From a checkpoint of a small image classifier.
Model: 32-pixel images, arch xception, activation prelu, depths [2, 2, 4, 2].
Training: batches of 128, held-out accuracy 100%.
Rows from block 5, named by matrix and row number. Rows with one number belong to one channel. Each number is 128 + 24 x the weight over its row's rms, rounded and kept within 0 to 255. All counts start at 0. Numbers have three digits each. After the name is the row's rms in percent of the matrix's.
# convs1: first pointwise conv (model.blocks.5.convs.1.weight, 480x480x1x1), inputs 384-479
# convs3: second pointwise conv (model.blocks.5.convs.3.weight, 480x480x1x1, transposed), outputs 384-479
convs1.51 107:156140107110155118133135138096092078134144110107124134111117108139151187109132101104069134140118132109173094156110123134128131143154109148148132120137119113162114134142133148126130105133114135123130120144115128100159166185121137119141103121094158110139136135120098099139165147120157067146
convs1.52 112:157165121120173143124138158085087121126128109138113051154123146123165160149162133160107127114104126127106134160123159149154140147119169128109085100126117156123114136097110162137158131119129112159093122166084112133202107117152127117124115110112136125157154132141140075117104122121119130191
convs1.53 098:147121079129108114089158153152106151118084123138133139139131131134144112151117106130143134154129109132098176127146111129108143145105116129168165140176126106143109134126161112140155117098150079147166110129110115146137158118131093091170089134098118149122136113145158118116113119160129122108
convs1.54 083:091184136146135116127111169162150128142124123114170095169134105145124137091144119144124142152122135105148090099072087128088107176140085135099153099098137105158149112092163119120131117127120148164116083109150120153115137115106106172128111122115127154102118159136154154124165117111123132119
convs1.55 100:124154157128126125138117136144139169106133138151120079167155116107145114205143151135154129152102193133130124139108155131156135149078119117161120123087108142146145115140160132091128120132117132140101107168097090119121135163137146120155149110113147121120114132115100091135103111131098154115
convs1.56 107:143134095150131109110150091121097103117125121105147167109170133124130179091118120169155151101155148144136142121147103134144122149170148178116060144150139113118132098157133174133126106125111106124129141138121127142154160103134140108130119095141087131163162121105113140159158157156145149105
convs1.57 096:101134097126129123135100144124099123116074097150119114123129120135120142158146127113137143086116118104137149146141154139089123125124140089103136114111093120100090091155133126153159155148131135146124118142106153144137141110131123087141164165149134113111097140125095135130159106139126106112
convs1.58 102:107136125153102091134161131106128117125149150144148130160139112154147120094127080164143137118179187169129135125092139155120129120142141136137130114092113136125147088125158132162139127124092129116183150133121131124079098149117125121161107151198151143140143157085148106142103103175173146088
convs1.59 099:126128126097110152115104075178138142112135177146129129071116111126151120117140114131174144069124137167134150094104116135126152110145141131159147116136130153123107152093123157137126156134171133149149120137119129167089063131136149120161117121125091119124107119139099116104140126133134143138
convs1.60 101:138114110143157127115189154135114174121152162097130104143103091125118136170135124144166135125142094129137122103103128133129140106103151127112118131152108126132133104140151141147104130138132120110182118118145154124053141104124188132139110131148123129176130152189124108132162118143157121150
convs1.61 108:125128133112141160125126129124130112120074100114094129121122172121068101164134091107129148138117108155123111129144171157122131112146146170142128124124157123118147109133101139144122120115130124175150124129128133099136128126108112108132125157090143130100110120142117116099095148141114152137
convs1.62 107:134116126111156119114089123107131139105152119097088138165160106152130152141125129106156125132166136143166107099125121138121112130099124112135143135101131097122105132118137119120067100129153093115124100147141105110121112120160202108149165118126131115164117099136123116142159149165113126079
convs1.63 102:115116118182107140113171151153087121139173157120124111107163147123076150187145102152069127128087167099142122105111138114110129165143138139175139064161137129138142169100139147153152147154130082167182118123168137125144139105121126163065135130081119143149120136136136133108121122175149132109
convs1.64 092:097132122161124148119110112136110112075084130135117100133120086179148170143142163145114130095153157150161137114129151140132162134123130107130170134138149145159116066138122125138131153135118168119140131134160138172130132101104109152164122201196141142088147110134101152125103139119110136106
convs1.65 108:090117099129122115124118166134127139130126121146105085154133136133140124175154158094083154193178104106133177116116126100165139124122118125141103140105102158159123139104147091093151151113178125160115167119127096144184147193129145160135105107127152129123112121134118162137139141133146155167
convs1.66 100:133145147118159142131124140111110159122160089107124102132146116119116230118121107083116144095127152100112150134113141119145122125125136161113088104136115156130118127132133139109154149129125110130202153120146144113108180114146071128117139109143224139119124173125115141139139141118073127119
convs1.67 105:158146105097092165095118129164145085139117162079077126116111111116126161144114135119157097112104151128142133156127133123127128105146135108140149162116093072111124138129148128095148128118123164122127200124109070179090167125121159082141126130122147131143118136152141145134165132113120118111
convs1.68 091:115160119128162141114152146107097150079107125163120131188131164099125138131117145138115120098127127154139117107097132106139139143143102115116143129138172161097120094141133108120160159131122110107125120136146155147136116134156131162170091137144118134114114105119142122138126112152113105117
convs1.69 095:147133139085103132114117158119111126148166156100121100148122159135154134140187173167146161135145141142163147140144153102086109144151102125147126121096147099134137168136115151150125110135124115103163152146156137100129097134158111150137115103167148099147108150150154113140109136159145107113
convs1.70 107:145137142118149118118111134155118143094132143147134125137138124116108147154130104120106145121152149136133218108139168066122152092119117093134140162095130147127125091116122115180134099142135154159086144116115123146160139038112133150107143126133164131149124127117144122179156144141143158111
convs1.71 081:111103088097092170200122137138162131103149149167146115144148146101172107165117120128137156116129147122102077142077157126124126138112096127134133137113169112134179163160157117153055116112109159146144143167135118128106124136136166144131071154067138156154157095145105123123127126138146147107
convs1.72 093:145170111154173131147122114082157114059116096107165128150132137150143107147172109110171152088148077091109158117105139118142141136115121139120146105128115120096120119119146110113120106116136138140115134135135111177144134147169112140098111132125130147098115120114147100110098137119160142148
convs1.73 104:136107121156104081150118154113134056134115130129104134134121147136170060146114166132108133120082110113108152122068109135113130140156118106112125148106162123136139171116125094118142155082120090105151093153156124114094102089156152118151150146153110120132136140121101122147161134136120125122
convs1.74 096:140096087112121114111184099117103114134117178085122130098127083074141184134157134081156104106142150135119130149147132156178130128093153149148134121128119147179169135106179099120089108121135142059099183104132115126066118127121134112146114121116121156145106109065129124125137143138162124117
convs1.75 104:168106127115152141080179123143101155098143144095164113122164129100117081075148088132102137146136152148144096139142105149119161106089160107113069114129148111097113150155153159194169112119090103151122136097115144126159162107119162108123143097122157089137106104138137128124127152141122138101
convs1.76 099:136138171147187157188153129126132140138175139114173114132139125155138132118165127131146165124135114147135150147092111162079151150112125116075146110066119160094109136094149089152086125117101156106106130126128114125142143110123144170125153144112169130106146106108134099080154118103122107143
convs1.77 082:078098145118170144102155132136141136131116140164147105155101129115158116141146116181093165094102172154138114126117098160111125129152124176145136159135182102146169129097142138081120130115182182159135159136113121104125099104168161166121150109162123137110105139126090119145127153105126133119
convs1.78 105:132151111158137121144099083096158108115132080145139167144113089137126127062150135114096107124156149164110113149118134154072112199100132113145080096135141104107115135117123182143163152193064100109101142117154140132127114186133100117120140136125132113101124140130156123089151105128087160165
convs1.79 111:163129123117087150125138104157122137109136135125123134140115132136147131136122133126142142128098154094142148117116108104102134102132150178181104170118146157176133118075129120132151133187144129119128080140122166109113125094132124116148138127125128124114124125137151145077095172183171133164
convs1.80 097:124146136107155123182152137141117133141138156136140102131123161172124145128126092144129145144131157122101115113141103145108140142123111101090162120075145124098145135160110107130112103119150197123145135162175174159111131118115127104142187122125105118159133178158143120161128132104160156106
convs1.81 097:109174175114168131148089184156106118125139111142158125120117099140135085133112138138155146119146100111131109161177118125116097108128108117127149146102160114130137124143141114126162143133155134117140118132134107140101125114145133137105139117080128136103125149116134122126108149108129093155
convs1.82 079:139095110103144104125128125110115123139167129151126126119102098155121143113085140068105148115122121157121156116192171151116099132094160107136100164105126139115174101156105124111140075105160119130145163147107104112145118120119081136138106135155116129077149139128126120131124126090118149140
convs3.51 116:127139162119170121137113127117101111139148105126165133147144134105144138092153141154124106107116128161111162109112155105156129118105109143119115133112131107098124166124149142084078101156159132130147148118114145123166201144154099144118134173137134182151121088128120120100130165142133130169
convs3.52 108:159124123144166114080143115099104106158121183157137148064122155127134120118150115127113149136108121123128105096098105107133152138120133116078170083065124128084131138114097124177167134092109110153123153104126098122139096157126166113142160109129107161147128138159133136155123140164125166125
convs3.53 100:108147103156128118130138055116093154101099121102115111098127129164126141111116093158110103149146121156111132132103133137131141086149150155071118134150141121132135166096134123119152139129167115146129157134093166136107126145146106107125161150117099134159111123113119102163133169120082163103
convs3.54 081:151108179138103135134142145130124161136125136103111128120159155142122128111126162109119116164158112127123161113132087105180124125148090137090152198133090133144140119157093144134138151112160111075119095148108131113154126136153102114120119103112116152109109107131112106115158176146117149139
convs3.55 094:148191124123175130117109117161092113159132130122129162113115106135118118165156128128138117116134153135113146154101112086134142107096149105124133084081147119120099130114125122124212114137138160162105112129111122121108100171121154118134121142114150132095074142137142124129201123178138114118
convs3.56 108:131149108108101121160102113110148146143113096123109111097156146083151085165095080122139111156134152122107111106129119110113119122106193135110202139074126142129067187138145130111116153140131108147121139106110127124107170078115118113095151169175099101118138109132129105115105157115138096146
convs3.57 092:154133146140127134133133122102131139095152122187123071116137097137139114100162137117108162127128158096117170127112096081141163127091104138131152145102124084170101165153170115097135121115110106142129118090177117103146117124178082120119177102087155128138133138128164123158126105166112139153
convs3.58 097:149116112134105107140114162105122154126091095107089102160119123138112159158135167108124091133109117127130133105136091138155144150131179164124148107116139132115153096143125133153128132100143144095133133135127149124140142140121125119115144118141144138118126135150135093101136170123093171125
convs3.59 094:151143145109132110122128138113103087133129123154072136115133111122129098150122132149128165142122130170147120126116113129119120148136154146086132130092125144105108144144139140114125117182092068164123115132129110089091133132108175163121108131160149133091144131104147148163120151154115147168
convs3.60 108:108083129123154142167133111089116083150132105128136089127110143164114119127121115126118135146110085141087130154130119126102065124123125112117145125155152094115133114128116113102087123142087101113110152135131155158125147126155182145131112112099137114135145129150161134189142108120100150173
convs3.61 115:100150111164108125135130178159145120124127100124156105143131151126154099158117144154146146103106107112129157117112136111132063147167122137131131129125152121155083199138112190039106116156129120130127108118132122143143088145117088200123135121108142175142158136163142103182121132155178139117
convs3.62 108:135173148149109079114097151068122099108130087102075119109148125146139136133135122124140122090115158151135152116132115123140113108096111155090136148130110094142105102123171132144073140149130113110140067112118137105171146138120141136155156109147121102111126168133154088148162141118150096134
convs3.63 101:151110123149111117105142135112115127155111127148125100146134118112124117103130110145115158128071142146141097087129115142126151108129127099092089142125126177133132175134137128104116118107123124121110177143152122111123106134101140130152117091130143140130148155147150123150109123143091107139
convs3.64 091:122118161138128116145126144128154167137148128120135137143106133133172133139117168155084107133148153140137135114098127146142127140188148149137099143114158120085153081164119115157143145114156126130158125098140112122121163143086093135125153120145106100163102120128131079131150101126128120122
convs3.65 108:103106107122125103157115160134153125089132100136107121125147123092103137115156078146161144146122139099131159110127106104173153124109140121109108158148143166119151137113111133150140091145123137115140147122091166184137132080138121139130157129091142140101132156104134136209158134165152135161
convs3.66 114:111145085124150153102126150118137124115128124132123140118110154120120186118122154096113105146124162118119121153119091128120095133123139080122144146119144115111111127124102123086126118152127129115125109148126089133115156104136147094116084148134128133170109163128108113108119108087108128126
convs3.67 108:122132128132065109116156119160108127122152097119126142124134098109133140136102115141112154156112117105111097120103077144141144123104107093140101117103163145128139154078144147096134145116132145108155124144123103107144167111159116138144160128141149106141138099150103160115107126138130100126
convs3.68 082:101106153145138142108106136148163128145130123148077154140149138119134142104153102113108070136123135175106160094151096138136137099172112143143141102164150115157111135137126076127155116145119131162126106098136102156171119153095094143118150130142156140139119109171148161128095157167109135141
convs3.69 090:128153116117122086149133137159110137112110088145119098146153182158121114142163145123126124138131126118133146114112127142089132151068165103147164103121105104120145134123125128138110135141055102115131181173138134138162088142105144152120130070130143127156132142118140154114135123137149125174
convs3.70 117:107102112204115117137110108121107130097106144120100116135113099106118131132128132111112120155137113096117109136103157167127093146103144116123141137164132129168148131157129117092122110119132118146096074098133136139087111121144136208143122122107100120119132164159069126106113118126153130115
convs3.71 080:128178130126122153114137130170139093109122135132141114128176147188103118083150117103156149095100125105138124145164095123123150072117110118169117077120102104155125097075132116128136131105136140149111110132134122133150131114100129126137149164120119120130113157117169115131153129112104147076
convs3.72 090:130114138125103135135134160153155119108154088150154130135155139092098130127135156131102109130128091146106093134093155126073119100144136159145148153143142143135090131139095104119166099106117146140116124106122116132123111131114134113078115136141133132122128182137125114147088120137111085153
convs3.73 106:138132160095141123112131139173141124124155120145122137125106110132131155152129121156145160147088117103162107078143115172060108145162138150127098104123148110155116127148102131110137185133158107121099116131098114127192142136091161121106135122139157125127126107119121134092112115159130140150
convs3.74 096:163155138171085158139136107109123142128131132091095094152125174128128123123085097115159074083108091130128152127136159077139151164129081165108173116124134129104172164157108115119161119100158129133097148107129087139126143097136120166123130152126112117119140107144086116134116186138134118164
convs3.75 098:129116137111151160136150135087146132161117114137130163158146145129121141126124162095172107118111128117137164098137163134118110123137177181104146105093161124143141137114141143120159139092117153198137156136141193138118127162129104084089155133126145160079096145161106130122083132091132129109
convs3.76 098:123137154138096120130117125118144141144124173143111119109141126121107121131107174119108100086141115125088139096112100101176138140117105131118137129113171122102116169124141139112079102164178169114093114124095152101173138096112084107072101115112144102102110109130107099131142168145118105119
convs3.77 080:162092118132130105125150126104084169104156137129109109143094150129096122109145165133091116105156126157097131081090152116147146120099145113167104144113111076164150143127107112158149137151087114133140095105125144158139101095126137160142128178112126121124145130126121074138106104102174095121
convs3.78 103:138084161092143112129152075139155131140147155125133118135140171147160148130095150145118162148152136142121144100141134103140155135151180135134118117116137109122126107129109130126155117122089106128169126151147143142140114115101103130114117094150157134159152115124142160109120132137156170084
convs3.79 113:146122136089127088080151172121140109129182110144144149174147142097105142123105129180123092124104134097117094152147147142123134153133121118110132137130116129121157097139139123123146123172130128135121121160105093151157119156116156095130148123128125154175143127159129161154134160125120155152
convs3.80 093:145169122135109146104120137126146101121130126194114122118133131120120131118121143113133167120153112084104088126109138106159179167114105170155147144168112088166146143141150123112108167140099136151113128139112103109103133105121200133072118141114137075090107153122146176104121158176142117113
convs3.81 096:151112123131099143163140166123081107107116144124118136147113096133177120151132097141117116133126122105111147136096143150160155136082101121138144095132120079091122170184079129122149155116095123137137125153132189091175161106109159166138131107121122165118150091127126095146116100140133142126
convs3.82 070:129158132113150128130170145123126116103099136113164131170130116119115113159136136112121143094155133092115116167121106068174118131122145113100155101132148150135176119111115124151114078176119152136120146102124174087143158162158068155127096123107106151130144135150087099111123101149172114133